config = dict(
    crop_scale_min=1,
    cutout=0.4,
    arch='unet',
    pixel_unshuffle=2,
    upsampling='pixel_shuffle',
    residual_init='none',
    eps=1e-08,
    precondition_frequency=25,
    adamw_lr_other_params=0.00084,
    epochs=11.0,
    warmup_steps=390,
    adamw_weight_decay_other_params=0.05,
)
Rows from block 11 of a small segmentation model, named by matrix and row number. Each number is 500 + 40 x the weight over its row's rms, rounded and kept within 0 to 999. All counts start at 0. Numbers have three digits each. After the name is the row's rms in percent of the matrix's.
After each channel's rows are labels from the 100 images, of 14976, where the channel reaches its highest value: "top examples" is what is common among them; "place" is the part of the image that holds the peak. Only what is clearly more common there than usual is listed. The data: larger renderings of crowded toy scenes.
# convs0: first 3x3 conv (model.decb.0.0.convs.0.weight, 144x288x3x3, each kernel summed), inputs 126-167

convs0.47 088:483555489441531469509534443439517489508503500504514443483434569444526403551518504487489573495473510503472548463491524416506522
top examples: umbrella
place: top centre

convs0.114 102:486569502510453506488471471495463523440550438508516557600465581450477493482466481459427506515482466513436483576515518447539510
top examples: count: two
place: bottom centre

convs0.132 091:556515478510453447461541464467481530508552450437500533470503453426483526458533435477462533543486559471462469464524475520497501
top examples: count: two
place: bottom centre

convs0.10 103:504486491425500459498453481481480452443472543446515430512545540488527490442528537501461400510497459499540414517545564545472455
top examples: candle
place: bottom centre; bottom right

convs0.0 101:489509528551498431443476486496523490478483519458537517490480466489530504482517543448426503476447506443475567479499521472532499
top examples: count: two
place: bottom centre

convs0.12 096:429478491541456540477460498525466464417521526557494474473521458500482478526512512540481473539428465502456526524448505517482493
top examples: count: six
place: top centre

convs0.116 098:479474467491449472438554426442453482508527522502479512543522469557549547469512528504488502477477523448531458459480501561480480
top examples: count: six
place: middle left

convs0.136 115:544494507541507521487542496504486459461516495499479485488523491437421509466505486501449488535528489513425443520465494480601481
top examples: count: two
place: bottom centre

convs0.30 096:518424428499495486463559474536422471451530473462508523434490524531521473480544463490525518473493492482587467494512495573561475
top examples: count: five
place: top left

convs0.57 088:518544513425477550501501452465519501486508424489502409495477463546528510444496466445468403458512471522490598486525589518485495
top examples: tree
place: top centre

convs0.35 090:502488563485502535516527466587437491533492579471541536492542497553505521509518478476425498506505497455477555509527545480483470
top examples: count: six
place: top centre